Rows from block 6 of a small image classifier, named by matrix and row number. Each number is 50 + 10 x the weight over its row's rms, rounded and kept within 0 to 99. All counts start at 0. After the name is the row's rms in percent of the matrix's.
Before each channel's rows are labels from the 100 images, of 14848, where the channel reaches its highest value: "top examples" is what is common among them. Only what is clearly more common there than usual is listed. The data: rendered landscapes of hills, water and sky.
# conv: 3x3 conv, stride 2 (model.blocks.6.conv.weight, 144x96x3x3, each kernel summed), inputs 0-47

top examples: desert dunes
conv.127 095:53 44 44 36 58 55 59 43 58 53 52 47 35 34 49 44 35 58 29 60 71 32 31 35 63 64 45 54 50 52 37 49 30 47 38 44 39 65 42 57 59 54 49 44 61 72 46 61

top examples: desert dunes
conv.68 093:56 51 37 45 56 48 52 25 51 57 44 45 62 43 63 38 39 54 36 61 61 54 48 47 35 33 56 45 42 49 25 54 41 58 52 49 55 59 55 46 60 50 51 30 57 41 48 53

top examples: purple alien crags; sunset
conv.98 087:47 38 60 23 46 54 61 44 45 43 39 59 49 59 44 58 28 46 55 58 51 50 56 53 50 47 58 49 45 49 54 48 49 40 42 41 49 60 26 44 39 50 35 64 48 51 44 57

top examples: fog; terraced slopes
conv.57 091:35 59 31 49 57 48 57 41 44 47 31 45 52 62 49 48 49 53 45 70 44 34 63 47 39 46 52 32 65 39 46 55 54 42 52 55 46 46 48 32 30 40 56 44 41 52 38 51

top examples: sunset; terraced slopes; desert dunes
conv.111 093:55 52 42 32 54 55 45 48 52 66 41 52 58 35 53 44 43 57 36 57 57 59 42 52 49 48 55 48 43 45 34 50 47 55 45 47 45 74 50 43 60 60 45 39 53 65 60 48

top examples: terraced slopes; sunset
conv.123 114:51 48 45 39 59 56 60 56 55 54 31 61 60 57 57 29 52 64 49 54 51 55 46 59 41 40 57 55 49 35 39 46 62 55 48 53 31 61 53 19 66 41 48 53 53 64 52 51

top examples: desert dunes; sunset
conv.18 088:49 61 37 45 54 42 53 33 36 43 33 58 62 48 31 59 35 48 46 22 55 61 59 65 35 36 48 49 38 70 33 46 45 48 48 41 66 41 43 51 49 54 43 44 35 49 50 24

top examples: sunset; green hills
conv.113 091:45 35 52 50 62 57 55 56 64 46 35 42 58 44 61 30 45 50 31 62 52 48 28 38 47 50 43 41 60 46 40 54 45 60 45 51 49 38 66 30 51 34 54 40 49 51 19 56

top examples: desert dunes; night
conv.10 100:28 39 45 41 55 68 46 65 63 53 42 60 68 44 41 47 48 44 47 42 42 55 38 63 36 48 55 56 34 47 40 50 54 68 36 45 67 51 60 52 41 57 41 54 57 36 54 23

top examples: terraced slopes; sunset
conv.86 122:56 59 47 49 64 53 64 45 48 52 33 59 60 58 52 42 49 67 49 55 45 57 55 57 46 43 64 56 54 39 53 48 60 49 51 52 25 57 42 19 60 45 55 51 48 63 58 49

top examples: night; dark volcanic rock; snowy peaks
conv.41 094:38 43 50 58 45 47 57 57 57 43 27 48 39 46 53 55 49 50 48 74 43 43 52 45 42 55 28 43 33 49 50 49 48 48 44 54 57 42 59 50 25 63 43 48 60 50 45 39

top examples: green hills; night
conv.3 117:55 40 48 38 41 56 49 44 48 51 56 42 44 46 56 37 37 45 45 49 55 41 40 42 59 67 26 35 59 49 59 53 42 50 51 57 64 43 46 69 30 56 54 53 47 45 27 60

top examples: red mesas
conv.87 114:32 50 44 35 61 64 54 59 60 51 53 49 47 51 55 61 38 48 50 49 51 48 53 61 66 70 50 53 43 57 55 50 50 57 46 40 57 48 56 69 41 66 45 61 60 54 59 35

top examples: dark volcanic rock; noon
conv.121 106:48 63 54 71 39 27 34 49 51 51 50 27 33 56 57 68 51 42 37 32 41 49 57 38 44 56 47 51 61 48 42 68 53 56 49 56 46 47 59 53 45 55 50 31 39 47 64 45

top examples: green hills; night
conv.16 125:55 42 49 34 47 53 48 40 49 50 57 39 45 43 55 39 35 46 47 50 62 40 38 40 56 60 27 35 54 52 56 51 43 50 53 55 64 43 42 71 32 44 54 46 48 45 21 61

top examples: fog; red mesas
conv.47 094:50 52 44 49 54 37 59 40 59 24 52 43 54 43 47 51 41 48 40 64 52 46 44 43 43 55 31 49 50 51 43 53 32 40 51 32 52 31 43 57 40 54 28 35 46 56 52 44

top examples: snowy peaks
conv.53 090:39 58 50 61 55 59 60 46 47 34 46 58 47 38 43 55 44 57 75 55 40 60 58 51 58 52 51 44 50 59 64 47 42 49 49 38 31 46 57 49 45 49 60 57 54 34 59 52

top examples: desert dunes; sunset; sun or moon in view
conv.8 107:31 53 49 52 51 40 36 55 48 48 54 56 41 29 32 48 26 46 35 59 49 46 42 56 38 35 40 52 43 39 48 35 45 50 42 50 46 41 49 51 47 48 58 40 32 40 55 37

top examples: dark volcanic rock
conv.13 099:41 49 45 55 42 45 40 39 39 48 48 42 45 63 59 51 42 38 38 51 51 59 52 32 48 53 33 45 50 54 47 53 48 53 38 51 57 33 46 47 33 55 58 40 32 44 54 50

top examples: desert dunes
conv.128 085:60 52 43 46 61 73 55 51 53 46 39 59 34 50 33 54 45 53 47 40 43 34 39 36 32 49 46 56 47 61 30 58 53 63 48 40 60 51 56 40 54 50 44 57 53 43 51 37

top examples: snowy peaks
conv.84 118:34 39 65 35 63 68 66 62 64 32 42 59 43 53 47 49 42 54 69 54 51 25 53 57 43 53 45 49 33 44 54 51 53 60 47 39 63 49 58 58 45 43 33 66 63 26 43 50

top examples: desert dunes
conv.46 097:22 47 50 51 63 42 42 52 48 50 46 54 51 49 36 46 52 36 48 32 53 59 36 55 38 25 48 56 48 53 41 29 44 56 26 29 50 46 51 50 56 54 58 45 43 57 56 34

top examples: sunset; desert dunes; dark volcanic rock
conv.134 103:43 56 50 61 42 45 41 60 58 48 51 42 59 50 41 51 32 46 35 41 41 58 48 41 40 55 49 62 52 57 31 49 44 65 43 58 55 38 61 46 55 50 41 34 37 37 68 39

top examples: snowy peaks
conv.67 102:37 43 60 44 43 60 57 54 60 25 47 63 49 50 51 42 22 45 62 42 56 29 48 53 36 54 39 56 34 45 40 42 50 45 40 38 50 43 46 65 41 56 30 60 66 42 49 42

top examples: sunset; terraced slopes; desert dunes
conv.96 099:51 62 60 48 51 48 47 40 57 60 52 60 64 32 51 45 35 42 39 60 57 52 31 46 39 41 54 66 37 45 37 47 51 65 39 58 39 44 53 45 54 43 46 43 43 56 64 55

top examples: desert dunes
conv.102 106:26 45 52 50 66 39 44 54 47 57 41 44 58 62 49 49 56 37 45 27 44 62 33 48 52 37 53 53 55 60 45 48 43 60 22 29 52 54 54 44 47 55 51 45 42 61 47 34

top examples: purple alien crags
conv.126 103:53 52 37 42 48 40 53 63 36 41 65 52 50 59 47 57 59 46 34 41 50 48 57 54 62 50 53 44 61 47 58 42 39 14 41 57 35 56 22 47 48 45 54 58 32 65 47 40

top examples: snowy peaks
conv.83 115:35 35 63 33 59 69 68 58 61 32 37 57 43 55 49 48 40 47 73 48 48 27 49 54 40 52 46 53 33 42 51 48 54 56 40 45 63 45 58 57 43 41 32 61 62 31 45 46

top examples: sunset; terraced slopes; land: green hills; sun or moon in view
conv.109 104:51 36 46 56 49 41 68 42 72 32 37 41 52 40 67 45 46 47 41 67 54 38 17 25 42 42 47 57 41 43 48 39 37 51 39 37 39 37 58 41 49 35 50 51 55 64 40 50

top examples: snowy peaks; night
conv.132 087:39 46 50 44 48 52 49 43 43 32 28 52 57 55 44 50 35 47 70 51 58 43 56 53 51 67 23 54 40 34 51 44 54 49 49 34 52 43 50 57 40 58 20 48 50 25 41 47

top examples: green hills; night
conv.29 115:54 40 50 36 43 54 48 43 51 52 59 42 46 44 55 35 37 45 45 48 52 40 39 41 61 70 29 37 58 49 57 53 43 51 53 59 65 43 45 68 32 55 52 51 47 46 24 61

top examples: red mesas
conv.37 088:36 50 43 52 61 53 45 47 36 29 58 55 49 42 43 57 49 58 48 60 27 59 65 49 50 55 44 33 58 46 55 67 46 39 55 42 44 41 75 46 54 45 48 62 54 47 56 41

top examples: red mesas; sunset
conv.106 080:44 52 50 44 67 60 50 31 54 40 45 62 46 40 44 34 37 57 50 62 63 41 51 40 42 58 34 34 31 44 40 50 42 35 56 50 45 47 52 51 52 52 48 31 54 29 38 66

top examples: red mesas
conv.32 099:49 60 54 53 53 57 61 41 47 20 48 49 39 48 53 64 51 47 54 57 51 17 68 42 56 58 56 43 55 33 55 52 48 34 53 39 36 29 47 47 43 41 39 48 45 35 47 56

top examples: purple alien crags; night; sun or moon in view
conv.59 117:49 49 44 50 41 39 43 59 37 17 69 49 63 49 47 56 49 55 40 47 51 41 55 46 54 57 52 51 54 55 51 44 25 11 47 46 45 43 37 53 53 46 37 56 33 56 46 41

top examples: terraced slopes; sunset
conv.39 096:52 57 44 49 61 57 64 19 60 48 39 48 31 47 62 37 45 62 42 62 57 46 48 44 41 38 67 60 49 47 37 49 43 53 46 47 31 52 52 31 60 49 53 55 57 65 55 53

top examples: desert dunes; sunset
conv.112 118:29 53 39 43 57 48 44 53 49 57 49 50 59 45 51 57 49 46 37 46 45 69 54 54 63 76 61 49 46 65 56 47 47 61 44 47 59 54 55 68 40 77 51 40 44 56 65 34

top examples: desert dunes; night
conv.56 101:30 48 44 50 61 56 41 72 57 52 48 56 63 36 38 44 39 42 48 60 44 54 40 60 37 55 51 53 39 46 46 38 50 61 38 49 61 49 64 55 41 62 44 53 56 37 53 42

top examples: purple alien crags; night
conv.74 101:42 35 45 34 51 45 53 66 49 22 66 54 42 57 36 51 49 52 61 42 44 36 55 51 54 63 50 51 52 58 49 43 46 31 40 30 52 44 54 55 51 42 40 64 48 52 38 43

top examples: purple alien crags; sun or moon in view
conv.79 110:42 43 46 36 51 55 44 56 52 01 48 54 50 49 35 51 38 49 49 52 57 40 63 58 53 65 47 59 51 52 47 41 43 28 48 30 53 34 55 55 49 47 26 53 50 53 49 38

top examples: purple alien crags
conv.80 092:51 29 52 53 53 42 59 49 59 52 60 37 46 47 64 46 54 54 35 54 55 37 38 31 57 51 46 38 60 38 43 44 41 53 37 42 47 51 48 42 49 23 61 45 43 65 17 55

top examples: desert dunes
conv.93 084:30 36 34 37 61 65 75 46 48 48 42 60 43 58 39 56 46 42 44 52 44 47 46 58 44 42 34 48 47 52 33 33 58 60 37 36 61 51 59 51 47 57 44 43 59 52 52 35

top examples: purple alien crags
conv.64 090:46 42 25 47 47 37 43 34 47 32 49 60 57 43 31 61 40 49 49 40 64 53 57 48 57 48 35 43 53 49 40 49 50 28 46 35 56 45 32 40 38 38 42 59 40 35 38 41

top examples: terraced slopes
conv.114 102:59 46 61 51 52 50 39 27 29 55 39 45 34 53 52 43 41 55 49 31 49 41 73 59 32 27 56 38 61 27 44 55 54 54 58 43 36 68 49 32 52 45 51 38 51 47 41 51

top examples: desert dunes; sunset; sun or moon in view
conv.119 110:27 58 29 49 57 46 39 39 56 44 43 66 55 33 39 47 30 43 36 62 54 55 55 60 45 49 53 44 48 50 50 32 47 45 42 44 51 43 56 49 53 53 59 39 38 44 59 46

top examples: desert dunes; sunset; sun or moon in view
conv.76 097:47 55 43 47 54 44 40 58 47 40 54 64 57 32 37 39 40 47 51 58 48 58 48 55 37 47 43 52 33 58 38 44 45 46 45 43 47 37 60 51 51 55 56 60 40 39 57 57

top examples: purple alien crags
conv.77 098:44 43 44 50 58 36 42 51 42 41 45 51 57 46 46 49 42 47 41 59 54 42 61 44 49 51 44 48 56 50 57 36 18 06 38 41 53 54 43 49 48 50 41 43 29 51 43 38